config.toml
model = "self-supervised audio encoder (BEST-RQ)"
dataset = "simulated sounds of rotating machines with and without faults"
hop_length = 160
depths = [1, 2, 1]
rnn_width = 256
rnn = "lstm"
max_grad_norm = 0.5
weight_decay = 0.1
Rows from block 5, named by matrix and row number. Each number is 500 + 50 x the weight over its row's rms, rounded and kept within 0 to 999. All counts start at 0. Numbers have three digits each. After the name is the row's rms in percent of the matrix's.
# weight_ih_l0: LSTM input weights (gates i, f, g, o stacked) (model.rnn.1.rnn.weight_ih_l0, 1024x512), inputs 128-255
weight_ih_l0.479 096:558468454553525474502502486540536468540439541465588468534431554513543452517490554561455533414407539514537564493467499518580471482457449471512545500499493545361609470538561429434468572510445472494487537501456563530537455513456469511503531493528340425369561447461548517489442501522446482475496437467430474528513508560455547495539446436473506504461472523470545561495448453531476497449518
weight_ih_l0.480 105:488435453372444521491471551521525443548511465541476450519523484502552401488553493562555505476517569554512483509505465481581567467500460465432541518490438435526443514474437516493442517455479504590482433436460472465571558478397467459434519591568494517507491420546491556422460526407487559547566515456496442517530480460512559462481536509415530538519470532479496542502463526524459534463522
weight_ih_l0.481 106:554541559547506447547488513434531530534486343541549556421459485501561498504536501483486381457407507462494462530529545477528479540465491490475545444499505467462479515477443470428541538459575539611525453510547474448559561557525548528484466569492436514523516494439463516522523505503522466523443450476548559480551509428512503433534581500480458442509511445500433475433530509522559485426520
weight_ih_l0.482 109:490652411512528475532469498511496476562498468546510534485476501544535459473590496491493415443441459441403480522524531591605499510494439438514475548393476524409541539485429550527505551486535425573516484508482541513500452431527498480547583512478459564488628445562400550425472448460536568562507489456522483504506495484405528492540512459464484514495534508498502489538516450451469545475459
weight_ih_l0.483 094:455492528461381557489462483493364498486467527521465569448456477504490534538506498522515521568570547539488581456478470502522494501571561525485503578546492574473554511518528453521511533469454460457460496440461467544467463556589462504516459410521469426570481485513589411582590479382419588310546434564407489506487417518472530547503430426573466473481513605510486491492494497449487533493493
weight_ih_l0.484 104:503441489443450499546518525524605529539553451564435524406409621456505482487539515511564518523443506427430392523443481427554458524508559513573468346458449506468491464504467467465483413416612527614464538426577590512507572534471540533520512538559514555467436504486499488540417520479591542505597472545480463437527456493475558510486482457484577470530455425563468562555556518480547342494536
weight_ih_l0.485 108:579456502453488519533550525404441489511609469533549473623492502494464480458433549528496551528556435560457560514626485575540514426493466401430416558499493583572602455460569566506587525461526455510466434559460522591463466422469540534436474532521455518506475426423548583495567486496457577435493509500564464411508431509497570445542619497446416499506511479518535426453459445438481571509469
weight_ih_l0.486 108:523519544519505544497503507542522573516485451605461463554534599482499511543553532587545455513497464476527475535523443563413522424482520432489402589483456567472471475488539466542571472519579459516469461505513345428483563510462535444541533493524525512538441516580517566528528483452541533556566499439558486461480427438550514471540463526515489552490520496442471403414536581440528510505422
weight_ih_l0.487 109:538534478500501449524486577563576515478568510506514557544487421504525524490456405525503381431456481504450457547517592383516421530637524570530527481490387472536443594485429483634424483418513511548486503619437519461544480436468499491538456559482584551468558448533434559458491523422555503580469584541449540478497598517583508440479578542514569519514505460547373555475577566506534393503421
weight_ih_l0.488 087:503544487535537510419432465587494514471445557426552540389520468499544478548483490526567511456442492470560459394442538502504481586473477445556516504477441564424475535502542395441462545533430491452534529462505578553502490515478433657461507441420430572502537549544576459423475472505448579530529443524458498545485573492460544542586437464493495438475494502554487599623523439535466546454487
weight_ih_l0.489 102:492453528486566469623580450506555468480513500553465508530559465545488506417498527436481437456399474557568529560511518438529496514617520596512546503484482431489502463539508442538454591414607480596494458536478444459552555552417521549491573489499489550547493550514484479539581571461521479491495553538461543446418546419517511529606449498528508507537502497543507424505530465525534526448463
weight_ih_l0.490 086:549498488452473451540556447429542487465487502499548445553513476509547530484479444428469541490550520594542475459504542514437397529570489504481571528582535499497500594467497497437533564561447554524502548509432519545496431495535511536422441505516493487523528531391548444481582511603401525515477604526471595498525465482512439443526473555502471525411471490443484492530485500563593411533450
weight_ih_l0.491 095:538601523559532525546548472546551542453543523511526521339461480428575604516555409473436473482537537424368459513481594380451461556517542589467548420510477416459427530552490484427474537529479532495473464497490494460440458435526517495444438454499439575499485583527425590520417551563502510514544510475558478544518570589491498427509543440498496495575478531462439520511500538480535404446494
weight_ih_l0.492 093:512576493559484559412438563455508543523560502437544461458528511505449406574527452500576506467434472532512607453491452555505546529441490401532464566424497569569557496544492486488555468501443380475600469489449507602455441479482519460473545489508434503474485485523560553507508494461427501473505451483456425553424444429444549521542537556500389546457513490490518468548397403467393622471469
weight_ih_l0.493 109:440429453535514536510505593573503462485462572593444458428515524552525450466467517523554490512430535473533471450497395429539529516413496466548461543442549422467513420410543436475475451524484486552451595444470453445502488582495571538442503568511550562570440482484515508521437475470499500585577450504550416396502462552559451517554536587568513469598430446478552542446531501459515455540459
weight_ih_l0.494 098:474447576444507517547495506473475480507487521478445478502463534548504563456518454501432525499490490494412426374404461425495431489470544490542577438507514502457492460546554550457447463538534528438442541457506506516474466578574516519426468485504503487454450460509516459549481582607389434404584493603452478426590500504418496501488575425466537560514445540496479508498461473515482501445524
weight_ih_l0.495 100:479606449434510434579518460454415400484503472517583497554573497491546526432444427445433407514479503643478506491498527492468452521567419509504584497523499489466536408374416427563502568468530586470465415652478475456420491542516409459648533526446518546518484451466401607440514519520484574519497423469465474514496588494555484482489490506434473472464571442451574424537484531506600473557578
weight_ih_l0.496 106:455431551502476512463502562518434497538434508489536423479513532456429497467528482524515508520524470549545538527472432484580546436470580503483490522492504487490432539468456439572515481545451568612501545406559458490566522494473502464375512524565499499590443564451519550538503487442543519528468580421499484484482433441441477492405568538534574600449545505448440461531517534520482497396474
weight_ih_l0.497 114:571482563468519399516458535433425484450496449590481502571493578429546562537590497492443530580498522488529594546603502556454593459430463459462546527482481455461509452451410510437516511478546489520538486595572485437496479571548489512490532463494502461506490482481519536540500448584526467523512440516483485436497447402503485418612544512463481529561603489471620501509514489441621481515600
weight_ih_l0.498 094:517554481465520517539486422517527482484530559443536516463468497543578487479425560499510458510494505525545558414516494436468553569547449544485564483512512458488487449496531435470518522565454543481481543483482546510462559444439484471558520484500418538476532629519456523496490536482510500512525421539503538490460536533566506534517421493490528448519472535531449569591487584536508452433583
weight_ih_l0.499 091:488502402572476452500410521488569390459435595427527530509497444548569586508516479559573457393518528448443480423370561475466501466505446515454546528382451462505499525489545491478459426497489450533480480468474547549494415521540447533523468508442413446435614426517439534529476517552480446462445520544472500546514584524522465482496469544508502486480437542558474542520496530526545456540529
weight_ih_l0.500 088:472502415433478489410472475462528505528532576460573548489517419480526546480513462502531516392501468496482455535503590494512470666481458591506525523515520499459492590572529420495585555432476437513495439458509588582507447611421506491483472442443497425435477512480568561446492475488467477519553454532572479512415464473531491500517552448521500479497437495530512509519471442479478523538576
weight_ih_l0.501 097:523545405478596391425450464510504434522461491523542514432432581512437518478550554542519518529489416545451543485502515481498502502461484432515531431549551539514494525464523533441537487452593504490445548436477602576543437565525437517430507481487384522417452458515448524519541401491483564465514405487568422434467491423359516456549559454504433592560499523355526555514486365503522588529503
weight_ih_l0.502 111:526547474485474530493471538455593501514503443488601474462451489455491572478552475534553435400466504481492459472459460543514437537485515476511469498453481536480559503501427539503491534385463555572376473457515532504524490456517570523564410454535532586437504479490440539502514466404513476566513543460617408472518427480438452484473530530556586497424436403487432492558537552490434539594517
weight_ih_l0.503 103:512498546459484463573517440554473477547504515522476503486533506506534526458555460496546501430573547513505459402516521452549538414421537502376596475442559529448570435451481571529449472491578530564472556532419437471570496520515578514436460557522483471468478557460502498495526466503478459501537458518489426452500503488514527412495588507469489566452466524397493397523493484578561503524616
weight_ih_l0.504 106:559475470609508443558602503530491428488553494494438502441500486482581452537549459540576413457500469549536433434438471473440463505508483467560608486412511546427492464477422461551439552375532531540545467520436546440552495508469447480491482559411528541510567526446459586519528419452516531562487491542550457458444554495442504437433528546486524490525475413420504543502457509524464532535537
weight_ih_l0.505 092:497576542481531544501469461486548543505510545509532595478446487493521461507526437523535476450423478511503356455530467445573433500639471535516545394528522462429503577475438502429541469499537527583596497436578509409536581515550472501552530446544492576426455515536410531536412566435534427503552527483569527495492522484451465430582529459493508425495513482448518474486491482470510509504466
weight_ih_l0.506 094:492599469534484453495523460458482428524525542426520515440413450509546482478513561544455467485539495456457478508427520490530525449496396490554575448483550500421507488500477459483507531451493480503503382458569464581496542547506496559575504435398560599417536550435474475488525465450535503403522402495469556536500510608406524547525549480441433503455416519520461563480469462466450517543518
weight_ih_l0.507 106:467480530522524512517474412529500500489507499521504523482483623499578445582517511521480481494458559462523480563492530606517561586456408500509528541502504510513520452554466379519542472587574454548480479490538512484479523510438558483590487498510571462428478479477582421442455505552476384572514381533588416529487554475475490489596433527462561508508560475522585387511581483539567525527552
weight_ih_l0.508 099:468573484569472535488413508506571566554448512405499533474432502506432519520464565531562564533514542397505507507480470476515524494468586477481494491454439523500476541521414524504476522578520449520530531490514541472484515486481589422469489503581464522483527516508529448596420527456557438463427510538509481605527420510426554493464471461550556471433468590485489434530478513527444464414541
weight_ih_l0.509 089:457538472491518583433468496367492517576477485461534500480554395512566534434506436473543495430577436539587582484590469449530515517456554515440580508501507530389582500549480454464444538433425458559602535447507486567560484508552454520393562549518466455401535484497459520413475570502440519417524488551428501452380534439477547502516507455511482574403392481407504591491462462522514539555490
weight_ih_l0.510 092:562491487512539536499483486451507464528618460512495418529499456578551543496485411481407552477521580509393471474618511539610500541443498477441510579485497568462482503560468541472629486524511517474490511537498468492475444553534538455437561517494487438450534561513492614469521537507387525413495448481478434520527519439481521533609524482523382536499454430374555438453420435473570542523573
weight_ih_l0.511 093:397647399483492482462474490462462453540533540447542433470437449442466536517570538507513540520485450514517492496505544448560459477581551528540511522583474563581555551512479463437498474498394471509490445570502522524586459487521452538483530424454393516494524526517485496521436518489382542487419482519446557495466486543577470438542413485524543498480414631506432630631531449507477511474470
weight_ih_l0.512 084:429484541537515506500523542493457560410466478578501603592548561437543540486556484518465483531513523544490470515590496531437416538485533499537516567525453534547454491381444509452511489457539488587570542483558396494607469425480531521466499530546524480519522497456469534354426496469465566506511486436504490446489501497467600475522504553528501609486521459434534406472511438510551505494575
weight_ih_l0.513 101:446456557532538550532545473548551497468548547483466489456492519460456505516482558567505520524479532469459445527509508549544472466444478559548472536530508459614440547510461482532502423471499521460408506425500534504450556466415531467497492526589483467591481511427486455462560469483410526496507464463552495505558550518432493584433392421542521463586528524527638456499509504507457623534482
weight_ih_l0.514 111:485490478478517590493518488439545484423479516524441464464507501570438606451478490457444534538568442492515547479488523444445476506517554570512524514539433493511558500518512513489558510552502559506510528512500528590450507507482516487502447562482487458501480442528481502468513515479408493525485537520467526452464365508531483479560482512581508573508510487538460483460472508507558489471493
weight_ih_l0.515 100:566525571555548425572462485490504575443501500526464539474517608572452461613443475475408540532462459472532580391461543555502532459406485471531484522522457478425485454418427503460475462508534503483432571484451497420474516506534493559537480386488572526512423552501475418530502505557456470502496518489460421479585528526549480393500526522491490460517569531373474539433560562439446437561516
weight_ih_l0.516 091:500501449496493485518579545415439470496499553483589468511536508568466592468540496466509532514532566568429435420501526548452473466489439416458518460482470473568527479572511536478578542431553501357455459494436550586378419484567469574528471509462505496504540377485484516548442478532421590508512439611546447444468602449420482398540461554580572527397428492516535472517425477573510467534505
weight_ih_l0.517 096:492487427471484474505596516493492579502580495600499465466489491438504524464535445547560502480441468515544403493522496537493534477486503503528453508485460531493507479425478452546435482418617528545533474506498412390585483603491418530480520472526522593427470521504446626529496455462551549578488547455508566487508501462500557493530546535511503567470501419433498561506462470455555537551390
weight_ih_l0.518 096:580461523438521540435449499499547447472554345478514509524412590504509521608497516427509507578399497493475498508489518518507537554426434519451399394472522428496501525489503587516518553470448411522407518457440571555446381490513538464401506451536465461481513484463466458453506564489483481407497441501545491505487409399433570504507504493519498533544523531528534479447495455486452548518566
weight_ih_l0.519 094:516540445506445504515516545424510498447507458457513590541544465516514579444407450445364466600619525437480468590534536482535434534505494548484437493517577519535452520490517514505464473477558474463424570508463497483464438516549550450532436471626539504488469532413475486441558579466579435535540505484554548471536508515489469537470410458584587550544486506557523500479509501565520421476510
weight_ih_l0.520 101:518504509503507525392485482501468529574484510422523486437558473448464535548447474487465484513483520498485461530460533550505487492519452522569546612561532511520550442499501451606518580439490533439541454479502500548427600481525447460560531496509550555460531469562513497436537472488453598549484491518422486612417537533413444530457515547505545584348492517509509551519558514440494526568483
weight_ih_l0.521 088:543528504528569504512416413500573520504504433530562485453543525451522464583574513558504444484480550468505567601523479495628492573303510434470548529486504511549453502510482445526517490477550469463437518592610547511593461349495591427485571503556476442480523564550561515480543520516540470534501458478549489502445525461538525489514456533469552513507465543541459477528565530521518481462511
weight_ih_l0.522 094:512479444474441514490579517439485509442418518590514575528558405542556506455559497529522495564481437568532418462487462522476476502576492525456580518511447558475464518483552519491536575516535519600477470489517528471532429537557444549405459523576498515609569449446452520524474436446500560456506521537462463440400425505513522465511490486520524573435412486479433550501438505536530415462483
weight_ih_l0.523 100:566566544461464520475475548513528513574608460562564470469499519495475578524478513558527505397555524561500523551477477526565465507462548429522520548414476568435464494509475567528632597501434469498538491492501505488517471473499512461462558490450500464474493580569550586406542525474488518515486506411515432576497484496419522480492568508532452538486532411508517480431469476525458466516451
weight_ih_l0.524 091:517562429595486423482616514459488486511462541547511600462594491522527546465522459552437483536485532569506451408429477459374406449584518448543534509544412566503481512475529556429557492489606606536565400509538468508491471476590379676539468521442531596444514476490506461502510513519532510494438502537430502442474481550565436404482518517472530478497465498468520566517454449585538500460552
weight_ih_l0.525 092:442423457456429433460482546519518425460411542442414451590552515484496396533506482516556516489497531463612410488511496388481420431547567467488526499528468440446502470556516489394462465562467516488487498524510475461498575443479553477506440592540466542562479520499542528546540571434451541633428523542474551469450437542505501459539434491507648516530470496523498566523561505502524467462564
weight_ih_l0.526 099:512509513561465452447535471564447480470386512526427550536538486543617511438524400545459486515439503449584581418469461534557525509517480464540553513484506465413527547484417510462556549458526461538548565506577413499554500518375411491471519501490561532562526578588542448439500491527465585521536484478401475506476533556525413484462522544452460482462450562438454468516505535510457499514438
weight_ih_l0.527 093:484518462532463503484493513499412557518534443506563498564614488558458559516440397483524453443453465509478545459520393532478520504532448571563533574520553511489559438529501467596524450536456489523548518470436511529418454529506492493524519407461517537535523468516500557431560525505481522441484451471527522504483518468523519573503422568518460465481541477537550541497556426425488488517508
weight_ih_l0.528 099:557541505487465467505481464440458439522526568448541481550565459506506543493448489472505539467541493466536470492471535517438478613535499560479511520477476433550395531609500465465454479511437524486493523586514489464441569465477526458476381582544512422512446514471526432450506611545510458438457490563488564444485468512527470521525498500528537453478542560556504504460442489501446458556576
weight_ih_l0.529 099:444506531408496396580566471449585494444468497593475533518480524505433546498499490457433534543583508483461469535516530519440614550510474549448488483452523474507431463508467464492478524476586523544498527528437459502524507440520537476428497586498544510490470559467472549482494506481435500518523525534417523451551584484565501546624472464491486496558503463581449439466574527522480508483576
weight_ih_l0.530 102:475528442536507615552443440519468543488504422376481483534534541520476580492408477447425431449583505482499440598510523579513472595584326529545466501522434528525525504442523485620477537474496479529551429520441476462479470477502520454498523536495577597462517453580476520460499611495487503485495556472555479577517570577386485617460529490596500482566559582473516444468477582474398485493548
weight_ih_l0.531 102:512465411493583448517573532462465443507494483571525436480568517418551513433531456562516526530588494468470482548559527503460454499484472556475475544482484490569494591471495449471594536469554519558521452489531494527677480480557506424476578539508474536626536471488427523433508465534530618500460564420467509440454454488493567469563468518453450630470451460422483540561488446443583547507466
weight_ih_l0.532 092:565385521452517491447421504454431470493492553544507551530520537578480489557532637516468480474432539491514601495499401553551547455483430338409522506529536525494533501570517503504532482567476455459535513445502559567487528509516486493474527424394514449476479511503636458539572523465492529496459416500460465513520484531526440496519474397553466463537537433500645464498457528432500593530549
weight_ih_l0.533 101:440482491511514624485571594443495532468570525581522511516476612489405450457517497557514471499541527531464464555469513483486433539468451413564422519514494492541503504541555558514548495507530455490536460519435588543460566535525481527615530546440528508468474508391459483521503467444469445493513549510528514525573519524493466551524447471554519488546535458529548558478542587551515469617457
weight_ih_l0.534 091:488521440461446538544501510523509551525475453528541481444464424501516455513498470537547482463519555528475524480525464551506523557507504512583457459519543462526422545413426569423512405481552456538502524419577507441602458401441519472516584552582525578446512530613470521522455538452513486555534521451503390447512534442409485430488534470518538522461457546459472474518529489505462459425470
weight_ih_l0.535 098:575492522504452493452425528486455513533602536488489485463547497502538460471468505500511474509576446500560471502550474577560519572425527465527474453503495527593505553439508429533465557440521505480479456412666550492517557483472519481511505592531554486468513539542529494484449470496530466591431579525457433581506564549472485581479520563400549513404456521501556458552517513588473494447404
weight_ih_l0.536 096:441460473430438500501482526545545575531494520492453463587523465472485534466493530501454518479457496452565491561513393475498617470489478569490490622539535530483569479437480395530439468605478477471486499516445501394498514494489520506518506470553547478470437518566589511548572592558498483558464506500471484547506411536491465534534489536496501478514509552508436408486590517485527446454527
weight_ih_l0.537 109:585499483558553578432619577478492411463533560517527484431490407461491472444533425475488520491494500509567378451538555462515381483494493474567460513498468440566561466579482487511573447471528557421388475432510520461485501480464466512494459616508588565538519513421463540505469434572548507568438458481591479510515535516543359437458546510519537554492426422492500514506489532584461546566543
weight_ih_l0.538 103:489510537458500538517537526542523525502589472530495491492491484618417444489400492480543461457467501495519521534525494448577520548494544454527414491474470493521542484468490453584521563426508466550545457504525460516499526481528547515479495472425502462511442570524546523510552529491469453536545494484513453520574600501578501510459542591494575483532517448584479515515428549467435359523492
weight_ih_l0.539 097:498510549453500508596448492493483508496428493475406448478509480492519611583417473516400514583488522534456492581403525496483557391567494568540413533530457505523454465474593503437474454553537528589549469484474420479502471567547504564505446443522480543533484530484503458526541497453434533436529529488377473484552526475542493559596544605498486510537529563495514472371498477421493480509515
weight_ih_l0.540 106:544572542520529520527508490603543602540471479536452464404497537518482467596516468519488533574461491408514426506496574509531547484512520504599480557483514551540468523481491457499458445490500552465500492532560471489525414463446483518456555528482490531530506593527456541513495536481629565544437492466482447517511560464629518504512475524442492493538497510461391523587524543472514488543431
weight_ih_l0.541 088:565517523548503472529382545546421509527468415461527529446506524540445480491468479427501502511509466551433496447546458521405499467503487500586498521517484611482532491554490468442458458515444481483478606405450556532557516464485548592466506492513555509416517480532578466526504453558552589503490500479446478460520472524531523496524547511472453548528540540452459536488472473532492539441397
weight_ih_l0.542 104:536442541559503486535476503491414507563519475546580480591543538509559460535540509498420522526533378587443557506482497571481568459580452419557479547524569549514524496370462552472482517506589455536525545538581492469515488492487530480538528443506542536531455399457491517553519490526473500430540436528602451489546449499490532466584546443469421570561550465529530429450532434435530491536525
weight_ih_l0.543 108:524466528509502504467447512526517468536494466480503510529482557387489394539565516546507511522479453471529508538577467529534547505420478399513484459411534525572523481421431486510500452499486406510416569487571510400567458506460558535466502506586518524577602470496603473504511409508510482552545532578559483437503405462417592481538503462460485527482439522530489483475507494448476619457554
weight_ih_l0.544 104:442453513493428531531545463509507522525531492439428432590564472497503463522422514467593509439490485507503522556496501484591498581524565512494484513414482571476549466521489473592505563493444502479600523510473493487486516465444518453515562534607542524525515494490588540542540590318496478568587541533416479519413532554522482650432596590451455460459519506520524491409470585455349474472456
weight_ih_l0.545 100:431484478591569372567510541596549438452428545543551601478433479398597477461522506540563471432369551436531425473510505505549466490423493517503506453353563461513467491453439515505456520520541542535472515409480470446512502489464491446478450552575593574454556465553501646447434423541612523542556441484553392451571493471481523414597507405435526510470453496552521500522557536559464519467558
weight_ih_l0.546 100:478523447530550454545567564409566449410517506552460596464518412534504450505555494532550482514457449547467485378430538437451479538498431583486464409476446545469511447449485552467471454464526576480438429552441592505486494465568491524572433393527456499495489424424504505496477443528493430549537514535506537413508493446518414414500498393545625507516523398540518500479503515467632505609542
weight_ih_l0.547 099:420619443594523480434573483476543487482488547501542478453464489515543499416515538530582494618477517476537441523439497485472363464568457482524483388552439550487529524476523549448542497424499503488601432529498521538529521493492345654577445492439477487482577457474455475448445481496526505601410448453503509484512449464515479416505473446471476447558493427503495554631475444488490443558487
weight_ih_l0.548 103:459593437483556462532535482605511457503562526421528533520568481555428524461465485531518422425461507454555407472422501469469416538554438492583511465459479488427543478502445507550468599473462495475641421524555578426479579469488426492568532558479547537399556475455435642465462468492569528521526526422521453543450562512555500449471460464516520490548506471500529482530499584493441513497496
weight_ih_l0.549 100:412504591410418485480525554573492500475480466590544443588590516447550502450507516531490482436507542470630503508615494519529513519472462460453498508473516397482552525501452524526498489473521375509494556462520504504483523520414551388481519567530470494548506513522527549468495455550444498521542458520559430436514498515450590581473507511554502533543550418592539482444522470462473488482541
weight_ih_l0.550 109:542473534573516454509505557628513566577462537576488488479481504509462356528500507513545556518406470511556510469466427436427542528538575462533509439457498514436573477499544536562367417484488528558450600461469510461529556559371498485429520484496515562445433458550505444628484470508481471565537548571475580534485501496558493541503473530502560509486403441499417552561515510502452443443447
weight_ih_l0.551 110:533511506556483480562520464380529464543468455500557555496470437455527523456581427508487505511470513489473422452504539437552439470501505510489441440384523449476518488440467509405440463493570549507462521529477556475528472456518515491425479474597459551493477485508423614549403470460551450504496428513587495416530439440458605500467519392538458543539379524514475477547495442543564553440562
weight_ih_l0.552 109:453454519496552437599555501473565497467496531519653470475487506455438467486490577477462452477531522532485465490559533485489431498486496473432527446479539428484499537474421501524508443560546505502454507486458545442484562454504449476484456459461534497382466394452481587494501447568403499529531454440569467425559543497484452435516489469453501511566506408557551524487451460552487602511514
weight_ih_l0.553 090:450576444488545475418534520478558489494464603482505555447466552552483476470479433537470514584426490527495431479394521518466452549596524503537508458487429419532522487486515470460532461536522589531458431520538536525498473472533400590530477494490544565536558470538465398484550415612465578516534529496515553538472523585495445430427414444529547488535545508567535510543527540506527445548455
weight_ih_l0.554 097:424562477459510602469518430539434565580461444457471558479482542415459439507472516460525523542519521480488579625492456491519590511477489532526431530537504567473500622514531522497521424537539421507510482499529543487517493539508544533552486399533479459506500483556457422584518550416527476418503518491463534559450484478496546524525434465517494474535471571452417475503604450427543508491424
weight_ih_l0.555 097:508448498514518514444496540596441497485554527319539497448556594393430395537428443562483476479400514517584430492528394535596590482514546432543564475466521491518571539545544517593489551448518548499538580442529520466498535475415529477582519514482501486489458546550577498485472476449572451538491500532507525522470436576531513510479535523478533434442503456487550506510516492434395500420430
weight_ih_l0.556 104:479485489535525551523530598514429488502524509477571463525474501457459475406439543525534449372438453573498439604561484550547546581508560560467460527445535502585592521473515563569559514403526465509539412570551509524463457545518533416527574517518507505485554474523505564426444489406535458502506544443572512499441458537451386502484559564493418478493482507562517453500450516473504507495515
weight_ih_l0.557 101:504566493476514466532500537464443351400567538504515489550500471566494567455501536413425546520542574521488616442526465430467513515442494518429546444466558497449536428553508477430461547490522501475519498651406475556397531546553458527518466453440454408521452471443514496440450406583430449467501506515519486448563489491534492472591518464506491517550513420513569483461434514516513533565544
weight_ih_l0.558 107:467481470540488511527554500539609428443550584512584525413487514456449517492462491477499498571455476534545494503467551493407425445516493499451413460449387468601545536502492501556485463453517581491448463493554532424493548514539453548610381515510508589502490480411468403483517537508528559518480546485465517509476477505461408400459486541466649425559489393620473579543508579531469473541482
weight_ih_l0.559 104:440450490506441423513508487526523505503541480491528530452427508447522415515572521493555451453382512417484525420433500381579539533410492457489458482426503393455543485481432505503475444533551441499514535468514546431539523546490526478517460449540394571487488460510499561567411493450473502573528499422568491514534493510459570476539487462563467476539445456478397506495520502525479453514540
weight_ih_l0.560 094:538438469529528495496423416470423550535525555425525431542508485513508530485531468472492573495529489516458571501445404436533527510503543524451524459539451471556468450523673506457417525523434463438472530459496544518549489550462530488593518458495471480613480472394573408505506520564416505473454542536444531477474509487444512581519494496498507502484435538491484513480540455470507502522515
weight_ih_l0.561 104:474548570448441589495419474488431570589454476454529556515479570488472488510452545506556423461509399502498524602460438538528574516457525511437460561454585512474517547397503512508481481400457478507585524542523407441492526601432474456605548476512520526426542588599516471509548514485594529504453496468498475502471526462487521521411547484389515393414587558440486473438630540382534471548479
weight_ih_l0.562 101:490475477490474522499465477569489471471508531494475465442452470494472432479499521503565525539515520497528447493534446466447463471569634528520494337485505556464512577553547612583422420505482506524415529395455528509542499493479519581493505483625455553462584460467459492640422526435519454497473608555514552459458414545448444519472497466574536485430483454538478514598504530495506505479501
weight_ih_l0.563 108:536453587525431541500510538459455528507453448552502477555520493561586475542490479497549552574487442552497580429527402613535570475414498443472510519541521525446536436537475497484575555493509421604571546426563471490514477538576485496549537467489438477448493464553590511541505554514464523487498455482463367521490481480495597454505526464455371553436473431467448447503502445468534485453550
weight_ih_l0.564 092:604525510580472595441434449500558536602583527414472513466381479539450574541580435484589537550518539500546446498560503552485419574513600580523465463523529560567500565463534555482521433436528523463552594413528514498507403483467547502474441541561455538517494615490482478439415491508491513464444581530511438470496435535518566491448560453511496567414376529503373482600496514524488453499524
weight_ih_l0.565 105:595520625427531518551476503518533552482447449414448545485381614512417466579460614440417521578423500509507620529468503553583636501460567435429462544463633447432503468512488467512511517601525496461437546505485473506459531468437541446411443562479427487539405488527519501574487458526500475466449366484515466493615607449500498470533514532508547399477559489511459457499513516501526431448522
weight_ih_l0.566 085:417489418541415526511602521445522522458450495490509498525502399437510585468550425478554429591510533549453535420523579432482393518571470478487572441485431443480557476534449502421524541430530540588501412626453470430518515511566446555514461524420429523549574432490525520493479509489497461464562508497446599499501502470486587477480441451570545540465417474494425578522492447482568434530554
weight_ih_l0.567 105:603558532517438534519537461536583579561604412501525461522456468502468468503472490540597485445419428440523474504492506512576477610480554508502458511472543510461513586504492543571495534486560426502436578523465551508434433441444508473549429472535471506404516481537475616528471476468526435509455551502484447543460570493504493494418506487545432475464492431545440485536514506544468385511459
weight_ih_l0.568 099:517444508506498508522563608567541454488423537545431394527491387526470475462503514500469498519588456452514477451571467445517475430436513424546476513457490526542439529578398496558543423535384554510503581467495511480520521474418569494436481586553546442562482427433433512570464388503504462598513507490453569462542510563488489483418518517537586539486477514509490579538519525577439547535522
weight_ih_l0.569 105:589480512435533459556455538506530518472474484538494482521479565406497539422504550457507511487599533481438528518492522442437466466399478534420530497435524355501416448521456475506489393559530523520454514536511425515363490491494495509512437577458507372416459516503517480428459575569469453426589498496558490530589573455524549490587440475495524437595514549552500483426478531545558455405620
weight_ih_l0.570 097:454481466417503540493588496440503507582448450498482481537515503508562521455445411508513437428513549562517487522467471572566527427537571523498539617454438544470542450499487466540494506490607487593567430567511454389524552484518531519582514573477546455532497469539483544518476560492529519568487583491429498549478542498504506509490455600580559489468484458454499549544559579471498513530524
weight_ih_l0.571 106:499548515489595392536526461539527431465441520488469585445520572487516524546519536487510497600532539459506545493519521532467554419555462521471518514512531513549504456468440379462540429594527545385562510529515539479516539510446397501541513457396490497534495614503467407506527565527487526538413410468477491477544563556649445534573428501464498490554503561451639474463580484483514465561514
weight_ih_l0.572 102:471473553483426467517425562587475570424544502388425457452526499533560491535413469477483509459584475436484474536482454541554517516545453462548534512515497441527493482546520444507474558518435515419510576577441497456461502523493454596506543547488540511512464595508613470500541487483519526397451504558502520521468491558471480599398537574498493450439520580551485473519478529497417454460454
weight_ih_l0.573 092:519522519433574537447474537463451449505456463484490493444478583500459556559484550533503512573420441451529499434378529496419474479514463515449465573542455475519483573519563515476480501604489498437447537555464501580477454493494505495379440431602466411602578514535563458504481519542429493405495539610579585488598404431517548470489452460456461522550552580489496447475491536448478519588442
weight_ih_l0.574 102:529520462531592576511400509411428545554540463501587461597512511524418546556458492478510473469499431536461583484551429608515553504480454450447449533546624522565585521486456503515596535508416432452524490478396479546482439534479508460452509474550467570442491458515398609477590522566522511448496522524546473522557522513441461590446500498426406531517522503491584418488487439442503548567496
weight_ih_l0.575 103:489477507490442582528524515624506465457494448492443518518609533483499484553473502465582492504530448460534504486552489451481523580495522492506536572478393536511446495555450523552495606501457463559557506562518498457536533407442549450492516545533567526554492505497574569452554450386445552506562581557459564466484467657507613505440493551502473659512475573485458496450544495524434482481500
weight_ih_l0.576 101:490441501426515436483570495479529443452572456547594448550506385518529553455577575498545463496556533551442405517476461565466469508435467501405508458430550466587548531529454526543533581528526429493441470471507450487509490532548533464514457523517511478519530430379467562516455485397456473577461541564619526510476481462420474472503489443510529487517549435582600493499451500539550568533534
weight_ih_l0.577 085:511462463511536534503468501512512450412481502538551559547461401511422459511466506466450518553480557486463457449491446441460518546449493478498535513481523501462544457617575548509505511551488494484414470532394495471428618565500471453556495456512528525501512488469437449534564485529513445468544456537450516436466414591531459497550557414519450432552450463519484416505455520514468456453527
weight_ih_l0.578 082:482544448503587466523441555480533440457604541513526537441455467521391489477519380533500402478529524487411484473483544493445496460543399507482440465496552438476471476474473577505583476443524516478413468463417467603492445506516496534495400552438545573407483456446390492472491506543537508565478568482511543528575488474454484477421550490538566522562513530464438520453421516525489432618472
weight_ih_l0.579 108:538447523544528569477480528510421532465474427490448504513520508515471398525518538524530572521473509412511611486501464458474540500493517440451553447445432519477475489433530587465552519540468488520539580455501518546519526484546496520382496495542478471548461362506489543574472444455470494457529514503517458444513430445530445402575535434442486561531550538455509458481460451499481572538490
weight_ih_l0.580 107:528494467432480560459480572381448540505577442512596485548504424545462666480438478400420547584586385530505481464451543513450481518569449492464478533594502506593470478500541499485552576442469487507561433591389438497456409500610500467532497529466578508452482467475409515493528535498492511513484516510505484468404535429510463583508526547570548515466553539522466450422514560438541452645457
weight_ih_l0.581 103:509537546458508471434493548491586526519425547436472491451512430489521467492453480514538464466473555467550402524442583527526439566579460503558529498429508497453524511489375473520462480467429544481542509548561484426482574410486467500442501604461566581514552562426510537473438505432563515582496491459470454536540580539605460454443546582444489456495496492452557559536491612553404442505455
weight_ih_l0.582 099:510553517508568495534490404417555473447370561511468574446566549504492511518500498484470419543531508537524488539544597492462494423489417532538564566516494563528486507456458401444499439513496508451617439505598451430487506461510404551575595474434556421521534596512454497392534548504504567518468586418438511515503528540636463426596504540495493432492564522455455461501577598498537517561492
weight_ih_l0.583 106:502405503540471591390477505504491529528581543458503459534612466493511519469379460535484523461477423460616478449434462530536494475542480442526527493491526540461595513472585624563555438533452580584503494501501493463466520527541473471540512524485561598494445436463581469497578459435495580455540508525494448513478483628464493487486623580452507449416560453511496514441442537441385437557500